config.yaml
model: "CTC image transcriber"
dataset: "seven-segment displays showing three digits"
train_examples: 195000
image_size: 32
crop_scale_min: 0.8
horizontal_flip: false
translate: 0.12
tokenizer: "char"
vocab_size: 15
arch: "convnext_v2"
isotropic: true
norm: "layernorm"
activation: "gelu_tanh"
mlp_ratio: 4
inner_norm: false
drop_path: 0.05
patch_size: [4, 4]
conv_stem: false
layers: 14
width: 192
kernel_size: 7
init: "orthogonal"
residual_init: "zero_last"
optimizer: "muon"
muon_scale: "match_rms_adamw"
lr: 0.0023
momentum: 0.98
nesterov: true
orthogonalizer: "newton_schulz_5"
adamw_lr_other_params: 0.00097
grad_clip: 1.0
ema_decay: 0.999
steps: 15700
batch_size: 128
epochs: 10.3
lr_schedule: "poly"
final_lr_fraction: 0.1
warmup_steps: 1570
weight_decay: 0.06
adamw_weight_decay_other_params: 0.01
Rows from block 8 of a small CTC image transcriber, named by matrix and row number. Rows with one number belong to one neuron. Each number is 500 + 25 x the weight over its row's rms, rounded and kept within 0 to 999. All counts start at 0. Numbers have three digits each. After the name is the row's rms in percent of the matrix's.
After each neuron's rows are labels from the 100 images, of 14976, where the neuron reaches its highest value: "lies over" is the class under the peak. Only what is clearly more common there than usual is listed. The data: seven-segment displays showing three digits. In brackets: how many of the 100.
# fc1: MLP up (model.blocks.8.mlp.fc1.weight, 768x192), inputs 0-191
# fc2: MLP down (model.blocks.8.mlp.fc2.weight, 192x768, transposed), outputs 0-191

fc1.31 082:505524494489504463506511461485534497496504524491518475489540469523513462506481513481509468511520512512494495498533502456499515488492490510456515520504544507506524535515499472471521511487496516483534491510503525539505472486506481485501453557504522499526448505501465467487493471473497503489531507486523480478482493505518501483487493490502491489536530494460506499499439525554475438519488479493477496512545535509507461448527497507538481465529480465530499473495530496504498440472536518460501513483527536478502532474504529479600523519527452529557492501495504450487508479509508485508
fc2.31 087:503498538541493494471524464488485486513482475491469514581500495497474550525507508482493453471480490492514517507466507487458499529488490505489518471516491484492498456485479470495488529532514489468540528510487469450484451528483551533528532506512479499466527493485521522455492508487527468491524527496503502486479488493469506494551495504489494508455462496474501511516508481524516528495545506513523524467515505529493517506514460505522530482513487517548547560510529503529447509493508464504471529529497510569472499502469485513463507470517519528497520488504566471538507501487468530512
lies over: surround (100)

fc1.709 059:529560532422468477493511458493501525522520481463468500509515499493523511505511465505500459522527480517512491533506507486519475528534453496495531495505469481515546550501535503507519434469512502473509528501504472468528485515494499466496516521529492521541491486460516496517500482527513537496515504450511526508515489508477513476502551505470479501491511486510533500479479558471497513515477421554524476510502461483540521483554497471529525537491500469479504486479491477467495536521519496518454510508487482460488488480516494483503480518529466479481487463507507481518473530513510534490
fc2.709 071:542494481478505454495523471500511525508453516486472556486521530519473542465468573476509531467488516534485541456514525486512505525492528506529469528518509524535488489500515502514502455516482481508478522507509507500464494481477494525492442501501525509540525494550498515519530474455487468512501514487478430436505510492571506480534496497451514496454483492502501485454488510478537503526501490483453504469487559498517490496551506470528473499536498466510529503510492479521510519489503510483491488506517492493465507514498523538511499465514498533499534476497517500461513467505503508493
lies over: screen (91)

fc1.391 072:513485490469491533501502534494512493478493449498499530473509532496528522478499550492531517509522492501514480526486517495553470469498501495477501538515506489461480515557558509472472488460524532506475518485479477516486513493512523488506527539548496510503483513482510485460465495490482498528503468532503462496499502496508514478528482498515492513448479477518454475491476515480486496487518484497524510559478510554446474475520506499547535468489474546456469471512478517512521475497456499544514504432489536519488489488492528532516472507488525496537490551464494552485452498485539493483
fc2.391 081:496483479501515527512464511485477479488487517551532486513492458512479517512518538480525485470496496486485520490512509488506488498535436511488498482420483497518490512498524498483503518482515520481480482471495468472538481459525454527460453469549470510499466516496508513508483488466511496522481462538480485512492498491466501524505460508485508466483516471525426479511523479502490501483487489499502490559523455498519498502523511566502496515511512524503521413475468512444491483490497509484498488509457538483537499525509505462486503524485487465492469466442497498511487487473476453505
lies over: screen (97)

fc1.282 114:520519475468533547522512529528534477499495545510503474501521553506508551458523470476488490470557460506534497478527474485497506468479496516528470536490497526539473508484530484480501496506496512494504481531528523525515494507511510480516521546478504491531505524466498483516506473510511527525528481481507506503489482499493458460455497537508472493499496493495499531461544467479476546536508514546572520524471495524466536505484491439516541491490507521476494488493497484494472484464508490559480488471498518467454490448499477481503460484510545500498501464511465464501468478521502533503
fc2.282 107:531531503545466486509504448509520514482476507494523499492510473491488467501479485520454486484503526522516539485514481497474472500506508475499498521519502502541514542500541497503509518483545506487494531502509502487494482492490529487530541551516474495473494509474498502541474517477474543495513510475481492499488556519515457507498490524468463495527470492500453442539526500466507524488451468506463499501487517500542511521480507457462465457434533493520526449527526509502516497506486503496529455492507479477527533488450499477541513500454454508529529479450492471526523463522484465490
lies over: surround (95)

fc1.290 089:505485523510510471467485489447506497481544482490448471509499516470468478506461471486523480475502473523531549453495509507473501471491488465522506511508484461493486509526516568529510502490505516474482503530458546459503462524502462465516521491515565523504504527489466504518500472506497476509547515539485526502507463488513500498480449495500517473551520516518526499529509467494566501536515485464504516520520467507503500526546492493496463508514470467470498504457483486532492498491552501548470504510495496510519479511499511498510515485506482465562443478517519486501471499533501503546
fc2.290 087:516532499520528500530537525474492502474504501420526494488534498519508499508485477504485558507484479476512507520469546503503501478477514498483459498494471572528456475467543481536504514473487554531485529508446436538471495497484536470537497498492487472510497500513510487495485501520531478502491497510493527484536501514496503493521524497476491467494488519536508491514510471496479532488525523506471509509504477476525531488506524484549495491509517530507510504541509491457483471581543502492450460513499513507536459479493494495450523518496503502455518512501518464483499550554505501496
lies over: screen (81)

fc1.502 080:492539525436519481492507480503491522515469488490498465489525484509490484554501512533525521466502459499497515515490466509493493508435527475468505523493513481503500517473497509500496501491474501517502472484494531426471522493483499519477531494538512500513525498539525490544476449477538487487483473507494501505476472477493515492539542501468550505509509504527528505492515502504479484490485496553494517440459524521497477495531467513533507449510543480450550471495488481572515502535459538511530490488517540495524518473506509503447528491534486491546514494480517516513473500475456500480
fc2.502 081:555500533503474478520502489492493508516530498515522518523485491495520512534503477535482540451498504499503473517504538510504483507478452501511492486503515457494486474471465493465515487492486537523510466494436484463537555442497513494510508484492482428504465526490561535478521494495479497531534516486506492494496485477571483504519506489462500505482491457491507488471526479485517466503476535503486514482503504494480527483512456532469501481488514451486480520433508512446508527510511538491542476505514465511511512508510467486519495504462494480526458528495451507505466515473504536451
lies over: surround (100)

fc1.481 060:520496531503502520480520473454451472519491486456515527505489511470503495483479472514464513474520480564501509513494447494455535485547498500515500525513469421521466523507453487482506488468499499525519496513484489508505501481541479467460502544516482514484439480504532538545474477464555518526519538525509533518506471504492529460490521523486491525493492511464501503514457487474511497484499491475488458535483531521448495503512522521522548483504465498494554483479517500509526509482481497522526463526506534504513502504452493487526502509494502501544485516491496490524473496529554519487
fc2.481 066:510493479470496519468481470500483506472471485508495515545494476489503525510491529500518474491485474520506518499505519435483466538518489478511509473479523502478471503500502473543539504517501487515510539506551509473433524481518504496530488483468476534499508557525541548506504469511495441487497456503472502457524559514487460544506495487529464489511476495492512514531519456513508529509505540547492543492522510508520528508499526468525476481507535490501494514457496516518471506505524508533497491499480462514446458459532532528514479492498494488498497479530524466473510526481513538571
lies over: screen (97)

fc1.358 052:496492540470549445476473514474503491513527512522556531544494504524496545543446472541491489497549522510478478487503506479475466515497505464492484483475542495459537537494481498510483502462503527501507513484545484515496529537462510514519502528490512501517478520457440519514490497470532462469476540480505503498503523478494534504518479493488451507537526527487492531521460499440483536488534503510496495532491484523494484537499498496491474493490553485515491493521491532488512541479525506492511472491513445470523501520514522510444493494479518487442543507505496552493497494499524475497
fc2.358 052:504519482506538456479477468526487485507498497517487521436470494513512581466501528481539531512508492524483473523475517463478510478476525480542541507557509499501522466471515536527483521485488487458460538490481512514480535493509479493549461500464560489501507466483486480507513458515486499481513490560521471488503497519480503496489487495512514484477527526523481473498553505489483475494476516513516513490504503476520468499479485535517476499481538504484492499460469492549499529529525452542472501526469466502487516494559508492494469545523517517519450531483500518494546517516494476504
lies over: screen (88)

fc1.335 073:507515526464508477500517500523510491467518511488469457490495546483448494536486511445525502530488491545468461488528480475537468476474495560472514551477500465517457495495519505494549490510491503459482467478511511510509494521492440499509523518513529482468472518510521477504495482492475504528487495506514533499521504497529489498516517511516471511467504526544510512481505490554490497509484472458510546497557525486489487506448497472464478525518505475520516486527520451532514494477500514509488514504475537499527499465475473463470524503457494492482505515592507509467494514549536500481
fc2.335 084:518516533501525517475519490480505491538505505478473506469477492484480511506460500541470471526520484469493528498447505521540518512502502469531477516499508476447467493503473533465530482507487501526520513521497494529528498479483495526482499510486449479500515469466488490459517481478537513528443497498503492493487531517517481551534502507476532512503489541475510503504494512507490477548523469509514488498474484530532491490433458549480534488459493451495497538566524527507455524483477493507541510487475501534519458487484491526517524509568507516474462526457474518503510498456494467524
lies over: surround (96)

fc1.246 109:524521476484482517531484490514510523521491498485455491504532485493530519507508488505548525477509503555500496509549498515506500559500468479520501473487463477468485497548479494502495482529490525506502474486469514520502439503533530494496534479461517511540509538520482460447503495524477543502487528518506510494499456474499478508521465513508543522501506465517498528476544549537480476511498520502497502473488483509468551436531503493486476497503487536500516561505491478510501468511474488516490490451496498509522507517501548466512468523548436489462474512484498470489487477445449485499
fc2.246 117:507491483525529447551510464460507497535513477532489490501534452538525504521521511519552505517510516511463529526508482494528453501457507527492507503483476485519529464495514482487459508484467478482522536464514483473512495496484531510473450509496520490439512508441502511524564495500533463521450487518512508532531512515535506512498485558488491514470494472473460513538509501509511484517477461516551486513503480446498525518458503507482532529487485470481545533465493485515529492476488506469523511467487531455486478517511514514466497497482512543518509486489513492526504486459479507506
lies over: surround (100)

fc1.327 081:484522505502525508518477488558494460464483482526463512495508461508498491526495474486477531467507518523534438491529527500475416453461525473521446531503499497515527481468514522475488501514531515483535484483516503494461516505538473479487504514495483510522481510461519511508533563486476537500493498502518474524503461527483445475505487505526482452500500481547498519518496502494496534485484480556428503488496427504505518516500474499484488498555508523467507507524518468504532509521487514503493503519487531498482554512529496513464523516517504473502492505506478550517510490499503473522
fc2.327 087:535506494518506521524489470536549491533452534504471527486500485487451499490534531516445495488483519488546479499513487493519463491496493481507493520528507516565449505503463530498491494533472521551471507518491506454455510478498516515468495487516541495521533548560527505512484520519503494523495495501481516487472531507522496459517517505457547498505540501512492463474444523523517450485491511445504477500489544469537485547507497519514512498532499467515526449510503481535522493483456487485496524490475482531472510500510488512521523491523504461497527483500535511527448501482514503513
lies over: screen (82)

fc1.232 066:488509485529516540501490504509489510501534474467509511536497521428483502473536483493499478543533453510439446504506536530498500527462510505475498500509501530542505522535493529502531506448514563510485515474501526520496528519501528544487521488497494485508471497465479473510507440483483477468475495517471522500510504544481502465483521479521486488522531500495489473487442485540488503465514455493502554448487515478506515496525503517512527481518548482544458488502527534487480510494496523538477470489534500539489506509514478501474474499485504549498474477525482439500521515504516473520
fc2.232 064:422541562534514493517518524485522503485495477486536499484505470457470497451508509548525539506493490506500522461490517519487518483487486545486481490514486475502513456478505524538502491535513490504503527501520526515484478470496524477490496502498520518509474490498459492473553510464485542489468544498500532527503517526482515453486496464513537522504519504511484520473475474489443502478529484476494509477454513479462483501465532497518474479492510483533499510492502464502559517491498508478467507531515484525472488466522526521469469446533539509523459512448463513494544516514538519517
lies over: surround (92)

fc1.519 072:451429490481470537485503489482497484508490502477499492502488572513496477504520481509456495509519485515459546461540461464542490551516507494487484433534527489507494520559500519520527454501515508513511499517496511507525478502465531514532517517460512522526511522487486507497489469482495501526493521510463531496490492482443462490441540525466494470527516501469501498522507500546462496540482508504495522478510469488498510504481508520488527501541474548517483462528510469516485463504483522536497506493486492458534529482529503485496463468508471503513527492503532488534513465488512508549
fc2.519 080:483542507513514494496475519431502513523464484497502499496493475494497510511521508477531498526481495518523522497522494507535476493482471526521559474455465488499502487488533513501506487450543498507481515557498464514532437485473466496506550491492488480538478505516491474474516490472482495510501492507461541510501551508511485546515478509491497483538496534520487492502498526472498535533501482498435480522498465512420502480490499519513540507459510525457499475498569480510511492458513508491468482529468478523504495507458509519540462475516513513493521457500538516517508493538520469462
lies over: screen (100)

fc1.490 098:484526472511525519496450483469518494486478479485523492482482556490490522527467539494459504484539508459458540493484548487536508517476491460478511497538492491503506516515542497482439477485485462487473501497533535503527501529474477495506531494496500503479476487481516517545509507480504505490522498510532526491531474559500518449549524523516516527508490502517509477484465508512482526512491477559515432480527496479517552495522520518469538502513435491509553516501513482454478519453497528478526504508513479480506488505489491488513502502514537519474561518494458476487491493477467500537
fc2.490 088:496485491432527458475493488469522491454495501525436492516484504475501481475493496487497551468513504452514524508482465452473488524505473491480499494519499490500545509504456537509471457469538529493477515497524497509468479487493449540499458466518489474477509487510534466535542523530529527501520514471498528483508521486534479490513517459490496492514472495521503515506524519468494486501504513486480528498455461485510523554521503447500511482480478503521549547493468515438516533508505492491474551485487496513501514483498489499494517553494470482507505534472499538528555479489542490501
lies over: screen (80)

fc1.526 082:534476538533455513500535516536512535479483518483501552496546457507509511472480494466462489490509508491485452516481475513463527501493484486494465486479486510487512530503526519523482481522530508521469559525565545469534481477456520514505492504491491485514509510455500484482508494468446541507505494486505529492516467495491469493522514521519521482470509504487523506464484492491548450523515478485471478503482534501473534526499480515529469478467488534544497530492529417472507497492483492490513495498505500509527511467488513484541503473495489574498544498494520515482494524479505495438
fc2.526 082:487476525524503471479490520486513557442521437471518465497506502487501540501458523529468486519524546520455468513468500494502477465479489471487480535495509527484500480516490479453495513541474500519507485492528498486513476469485523516536483534500506509502503500473525498526502477517486506502524508471489467472472479488491499523542492493494472483561521519493506477483502501497487506455511518507481490531451500552495456538526492443509501474502522550520512464515523461444503493521505495510488549503453508526489475518498513491461424499488506497486532539495531487518482527552494491539
lies over: screen (93)

fc1.724 087:522486507505491544493481524538486524533517450509503500505484498482531487460481468491510483473499536482475521475477498482486522545523498502499535464469486528555514483473490513517532465489512497479521489470492474516478506524501457488458548524508470516510450509496505523501515508501482498494457469469554513461485492538511518460486487487519478499480554452489532467531556518495513508501502467475483449544478533518522506495488510506530554538508503499500485504503489474508496474530514510554526456461505484539536509499499515516454482470505530556489444526483510493447493492511488499508
fc2.724 083:470494491459509507497491490489524531436530466486509507514520476496522502476429517478517502480529497513527529468481499485453502524520464497473498502494539457472499530517504518506525499459497523505502491540480539495541520535484526488514490531478516553469498477477465501473534504457495480483566494495504472458481513497475439482504529480509484488495478511489498477421476468528506504486455544514497457501500487445478519500503494536497474479503465470436527508518505493506487495456507524496495484527517486526502528494482522517518492488497507473543487527544467487503507519480540529506
lies over: screen (95)

fc1.150 088:575511463511505511531484477481552523486526538504482476526450489545541522483530457495509454508503496554529475501483516515487440520443511514475483474494538467486552499504543525566493495534511487515495484483487525451511492513489524516465508534465465513531484536499511495481509494461489497506493536514499495500474532516498495502480506514511478512483509493507503506498508526497552466521535527522465465492511482491450494512533462450461524530480498513470500482498487475487491475526475491503527494485491521469470515543515508487509526466520528492470514501444515501519455488503493488513
fc2.150 073:478523538491486453499577462505513486491484512515453500507510513467517487494523513510492519461491513537494486487488453489502496484552522508520518500539481518500512492483473505393479512490492495507500459492517508527493516468513489506507505523532471504530535489494494472500492543489491499486511473489538466468462479539449517482513560523436482476490506514542474495563523481452500505537491507506495512508492497500507494496518543482499505477546475496518464492482532542467506465484494498469483523512450523495495494472484494511528529503499463553516501488481477463465497489485489481477
lies over: surround (95)

fc1.116 059:495537509527489486486484505474506510518512562487467515497517513480538462515536505496516455481522491523486500508501501493521536539480491503455492539489470485461499493497485509546504510501536525499486493525535509479489507559506500516499479526520486532463477506478490510501515537529530547470476510474469475496481477493522489473481485484538550476476567490498457545472531460528466483484528532544517497484510559469509489517514510489476513491489527493501540491499497517491517479503540514460448484508473487453475516500469547480498511461512531451471503485472499497513462462464473461517
fc2.116 065:519539483501502506508492501422474505543474505516542533499482552516499505485489493481474548516480524516505486532506537518521483485495503432483514524543474471471495434473484499470515473493470508500496514523463470528538535509497507507511488505500510521475492509488498481477500499533477470512486494464494494486507504543488492516498455518576515502471497524508438524461499503494522507507548513504500494486456516500540545505514492529492518527511497485458534533504504501538540481475501496508541529465520488474517505508519442474460523508504457467477489504553482511506558488490517487510
lies over: surround (100)

fc1.253 124:537469519546531495493549525517502498507544569487495532478522486487478485507501492464455494521521479503480530498519484474468515471482539543491486518496500501501507473490493516516522464473484495506500561503496477489529518519545533470502459481503440525500483526484517506480487519487507512497482503512459524550474479502551512497525487536496472472490495509544490523487512515493525477494504505543513433479476506486484495513504520518489511515521488511524469501515482438477532454511497442495520481524513564499492489486495507459499493526488480491549477531472514514412488495497506466493
fc2.253 127:545473519516530449509516517517520515462546468474509499533489540512466501513549485478496528509471518534464493542502477569534466526469519533534501539499526486507479515469444477521522517413487522531538510502491501505517480497489513477459463492482480534488519531469483503462466495532511525482465501481515494480494483508511452530493500523483503509493496475484526503548485477494512486440473515517490464496498461506501503525495515489511490488520481529467505487524487460494514452480489454473516505503478461473510462538504512509484506477484496488481486541494499505495504452468538508492
lies over: surround (100)

fc1.39 129:489528477515480537511543483521498510505512513502504507453511501474461487497475524448462513491507487458464479511499485535443475504501503511524547483504471543517496526462515526468526528527509507474461468488483487488482478526527463498463463541505492528544496532482475501493481499471564529513500479505486460497497542472486499511533533500486502505502528458541504471494468528499472519510499494497503517489515531526492452486520443512524508499495546554483535482530510479557506501558483542532491497483540464483499546501492477488493509519477540452493496507497479475502523506538487497484
fc2.39 119:489499542514454492473470480477500508547488508425518547508502466513497477457513495509517452517492476466516515488562512464502459483428519497519511492481505478502457494453495481481503530508490487523507547496484527524507485482512497482492525471495526518503466526503504510517503451481550481508487522490519463493477521514503504498512503517465511496480429484482475529491512441487506462459492487470506508496525512498533510500478494523455526530469461495478568468508511508486534529479480459511511486506497483513546504493488484471499494468553496531500469464487485496509462498464505514522
lies over: surround (100)

fc1.639 141:507478525499489524502524502505495503551507496481548462501474508496508526532487489451503469466485478523510507539451509491543485471473528495526499563504498477494521494526540521473504504513483499516491517521496544432473549514483483508507562486516475543480490533468530502517539487465491479500480531473453454555498512527490503499502546537499478441501529455537476519531492475487492530514509485462503528496472516523533525501497514508457519490484493503510515503488516466501511464511516443481529488511523497518492516474531503487526502483451515482523484483503463501478477444517505470479
fc2.639 135:498428532511491507526473456512480516455486479508482552481509502480530537481482472482520490517497462488530468454523507479489500492494546512494519508461440498478507491500480491521514517496489496508516497488487476532574500534446537510532525512459446484461513485495447489504476499503480488486494481525500516508526529521519499528513482497489499489469494510474507463570556462506484465474458512448530513496567524504508530487515530517515474484481484494496485541455511466509488498501537465508520522447474507530490482479502503495485488537476487525502506508473508515515506505506502474490
lies over: screen (93)

fc1.107 079:483461539518480536517529499531550472505515499478475512499533517501552515447471512535475484478513558496540446469540525492501514488509502479512504546510503509497502462542477516548489506538514490487514485494532478499504526499527446505495518504495512508506471553536463488486519483456491527504513478498519504514516489494535486474483450489494522535534474528513468448501465500518510515490499486484467505515475461512482500473509532542489502493531516524486473512515491532488492513493486459467521496472428489489566480512530510492486491526547508462529517470512465508491539482486525472499
fc2.107 089:579480475488522493488535485470524484475488486491495466474480489506472515488476555533466513518481487477523493485453497495496475492506482455463476512470543522513478515545563493503525544517498468476548504513474531523487511511500510571469439505513490501507521526516469517489497509495505508497514471512531527511516464490481506490513472525513505489548528529455485494514554544474527493507487481493521489502521485523486511570494496510548528474468479508485502498486525478477430484482485494536536545501506495482484534541492502527488535482487518485467489507510463513518487508506497519517
lies over: surround (94)

fc1.669 112:487506502474475511483482520508452499467494517498477532491507488495531578465544494516500496498483505489498519479499528523532455494484494498518515468537513495468528522549489490510512502472487496496516457486532530505490468476509501546523524527495526470490526513499501488498462533451496542504456484505475495460434494559515529477441526529493474501490534511489530507542486508530478491467501521468471513520487496543431512489516502507505525513490471526522480468545530504510521465513516519496524515482509477499509526519526474469514523463510533501533452478533502509472515531515534451528
fc2.669 122:457464487449491535487491512524498514494497515546520516509504470510482512525493502514533524523510483502520544514502506500537484482481516519494489464508496475487479485536514472503499525464492522488478468502530482473507451482453490485524527473483508513514470486484423496469490499487483518485432527492465523539463508459462514532436482470507484547494506511563508513491489479472531493500525506520472476519538482525521519531482529512503528494495475526522493520545505482533490512465496506498498480548474513492452525532490532518535496501509493511515451504538541437499469496543482510481
lies over: screen (100)

fc1.611 060:485501514484511499491514491462489507468528499509492496517460519498482520496535529465475508492485464508502487495436514462493517529543475519528535498485501525517495533503512465493519484501476500512469482491549485540564491513478432512479484535520492483550530552507481512496495447491517466518485511535471520415516500520483521491558491514477506491540501500511481538476483533517516455488461471494503503516461463488500522502512483503507461524543502484484508485487517513464503506517470547539512523485514489504492511493452480473540505488499484537467481481521542465514501513510526507556
fc2.611 065:506496497499564485512509502456541522511495513524514508549486509437488513472498478452490511499501485541476485508544490479455509468475522477528504478476515497472518449494472559456505512512478520500486527479483515527463470505518512518505524498496516525501490466500533451473519463509521461530487512472516504468484479507449535492521501510523465467560509537529517521480530495467498483505483495499541515466496494477504511481495501482526427499456476526485520477497523525509508464497485507507485469497476501456504553474504497540520559507494516455483484524472504525516542513505522502525
lies over: screen (99)

fc1.328 101:521493460472478512489489506502500470488521524515503527460462469489488495507535470496492533488502449507513487529468496513466512459512500496490502496508494491512498509530546489536518536506510514510493501495502475504519562473517573503493462508522489449492508515531489470500545470501501498508555521527544514443530512521479480518522499507572513473516483442481480525527557542503463518486511507507484495484529484503497464486485496503497517474482482417483575531481510499492506463489495511538500517494497485483491511501482489459499493489479477501491517460519437481532505493464506533502
fc2.328 097:477482465470498464511474459515497489527518551484492520545508532533474455538503527526503489509475535474489453486513513502492478502439539523457474483517514488486512559490501522496468505532514510511540468513518531486475503496498523507517546454528515486536430532486492514510488492488499469492525486473532491485526543537521478451539496526520492513483489522475545521465481486483492461472500505551484503543499486459504501472520501491466494492514481504525510490469523531512500469476512509554514554525471487506498476481504514512469501483508506537476479506532541490547488476494493474525
lies over: screen (81)

fc1.726 132:528493497529432484524490512535522485525520527504519498509508553566497499516498519476466453508502497480534541509520487494505508509495522514468489520509472530468451509442444448512560486526507471495468503510513518469480512490510462498462533516540562499520517516497538496479484514461520507509504451497481499526512481479482532523531511510505495517504504553473520506497508524518517472480510477513476452471514507458495489487545499539485477462505486511490532495521494484527513519447493536506523530471534464508466494501483478470494464454451527500500517498524495500472495494527484491476
fc2.726 119:473501517540466483486526496499468474506470513508546498497538470557475528499507525517555451526487474491534529531507498462495486548484532502497491477495495485501516515474511481537492491545517532471538476516537516478497466489517481540513499493534522501499497493484508446512521465495518478466493470484502464506502525496529506517488511523519466490501474532482494495478464509479531481517516476538457493531488426454496507535489471513429554508478491463511519527500517501462505493510531500495479477508502470485486485486483517463480518489483543480488482505544512440510525561481517510505
lies over: surround (100)

fc1.568 099:535514476479465504489471508492512515509530510450533550468512515508518505540480506466477466512473501531522531493514496498502525486492508474491480489503507525508504492476510509491521498494460495478483505483544470551468535485500471494510506483477513503497509531486569551522545442483487516510512474469452498507507448502492531510503498541497462538539483526481494499538539529479470507467511523496451478458493495534510517469508498503478490473486495456536490496480477506482517562486482490517517508480489523530524518494508488514536518494417500499499529530516489471460504544488569478488
fc2.568 099:513476459435501505417480468510485508487541502501505492505521520500507493477478503560512491505481480506496492491474534493482498522524493457547467486498494474495529493471494506500474533496533464456503483475544527543467501494488499517528482484515516514543468519488477484527531491506512486458509459501553533521511466499519545508487487490509474530524507468458477516482508505520479513470491527536553505546495484537543538498498471506542528487526490534475515516501510486447529486489477505472531450521484520473453477483477509452477525492509528508497505509508509512522508525449493516471
lies over: surround (99)

fc1.24 111:532490471479515504499514484543516493496519509471478473500500488524490491465556481454491507515532494491454480519510491479467498515461463530526521533509532489477499470514500484525499450492464504485496451484553499546512546565494445493493482533487496537492469527464521510541498472471465547480518506518476518486530546480466500495511493499497496507530492454544491531480473505463532501486504529496497485517510505524557502514498459480514490500476495470552534465509510522441504472462528512469475508497464495540479492504537516473509508526497469511486541461497544495515504515498494514506
fc2.24 104:513491547526536540508522483500489517485489477488476513514506487481468552485492504504477498536528535539491536524472475459498493467558526496479485479491520522519452516487509544462521496521468486453506482500504471556506462513506494500519464494497465550460514442475490471494545447546519512509494503493506523484480492511504542565523524533466464523498464487496517500483523534502533488470481501508496464461490495528499499499507522503501448476517480515505501462502452450488501508490503464508474501509438480505513506504493460508512512480483526539485514513524494506509511530518519455538
lies over: surround (92)

fc1.55 086:527520486495506513464498491493464507470525456536499488455532531497471505462510493503505512522505541462440498483494493500491494528527499507509488461514525501528518498514459559482501484501493473492489472506515507507537509489479482512488516491509524502516527540461470484520483476443501485519498488507539526509508459536500478507526532541500514482505495512508470477489535492451537491500517476515467512466568506556491452524506426492481468485492461534490525476488534497495493491482452535505499475520507525476547495541496511525537519505524508475518474516469462529494456555483473476526
fc2.55 094:474494506530470474485498492488518535495492551474517491480475490514485473495478491511500516526494488494486524519485516487517540460445521521513462460488481499505508499493529500497509487463500503494483501498556482492476514453527546506545517491451453484526497513543497468465464524560500526499482499500447527514479532493475485519504475458497503513527484479514508507502510511508542505456444507499492487529463512485503475533455447518472504506507486523421516501492565505510539517526521515481461492502504520514571524461491521477502509533529543486503502482526491497479504489504470530464
lies over: screen (98)

fc1.510 068:471482510464479497511559508491476494508510494466501495465494512477515466491503507503508540492510481506448534494482493519448472531470516511478516507477531495527480511450519486478534545505475519531476496459542475452472529558499494480504469472491464510522508502501510503510514496498560481469466526461496513490497532523493472525535488517487498479481535504542508459525498520507514486519495476508529465475519541547506518531502493510527486519484521521514507493502487454540540482507532545551519493484525484483434486500506511449540527524517507514470468514464456499532492474497548494499
fc2.510 064:508458543524473489507485518475493520552486456494490524527519530519490526521537490482542471506496482491519501540496537523531520504526496502491542531478483517501475509443481539484524512493480503484497523501495501501486519496509519466479563501503534521523458543490529478448508536530486476463473513495495496499503532476473474504505508512465517464512510499536498531475528448501453512487506445499499497529537534526554505458537484479470457532501487505497498493496524520524504537439505486471513520494501498467524498436484487484462478515481541473504442490494489512485517516487525532481
lies over: surround (96)

fc1.337 075:496440513546487467503498503523495512474504503518510450496538526478472469476505517484495508464522466529527506484480492468515469526507527457498502501467484511479493534513513561533496472550536479483507519477500507519460464513514514468464553528473531456486487509493542513509498513474483496547492493521487513461469487500481515501420473497509509556497522523484542504491484503508507498492515525503514469471514504511503506516498486472532510499525484527502477521500507537510481518491501469530494468470460470493485550481562502494498519494553520471528499479564480499484534446518530522522
fc2.337 078:480473489487517485502484506467486439550442488488495515506510462506520511459523525504500516526548502472489515505475496514514477498497512512475491482523491537524489497511528467464508502512492491494496486485486473521584517519479521540538547515477510493530480498557483508528468496505525493502510510510478521470509519520509506475515466516471490487542503541476497487506516561453494507509477470471480469483509495483451453491504536506485503456516532450511491473488497549509458532521512499460500558515492492457499517501487519467452518511476523496487467495507532547470500502510483438470
lies over: screen (83)

fc1.750 161:508463497516466505497538499492469489517489515462518480464501516496540503519497481497448469464500512502527444479475484504514488517475478472523495501496486488472546506522502544506511494456489527509524526490471523460532506496476503522477553516527549487510480554475517510503544505495531531510493499437485446568529520488502492516462524497521506485509514462489463487526507509522533497519484461521529519511498570525505509500492524503513494475475489493502500515458526481454525505466520510483512526505539551516463504516503536488489508460493521487515471500534473517457440490491518493457
fc2.750 159:534456485471458484469473478485465541480499491500495523529486533482520513459494471508553533505545488506517495523564478481467523518517497483466489497521497501501508511496495504510480508487513504529531498486466480506571485533446534500518498504461426464498522489505441492541494484522486479505533484491479497466505562502477485505541497474474497483504460506526507485515505501493464512437470491479530515446508524489520508525524513455487467494494519513489468523486511521508490503489503482514512533448487455515503494504520490490507523536464473514532516544461494506486506550500513499473
lies over: screen (97)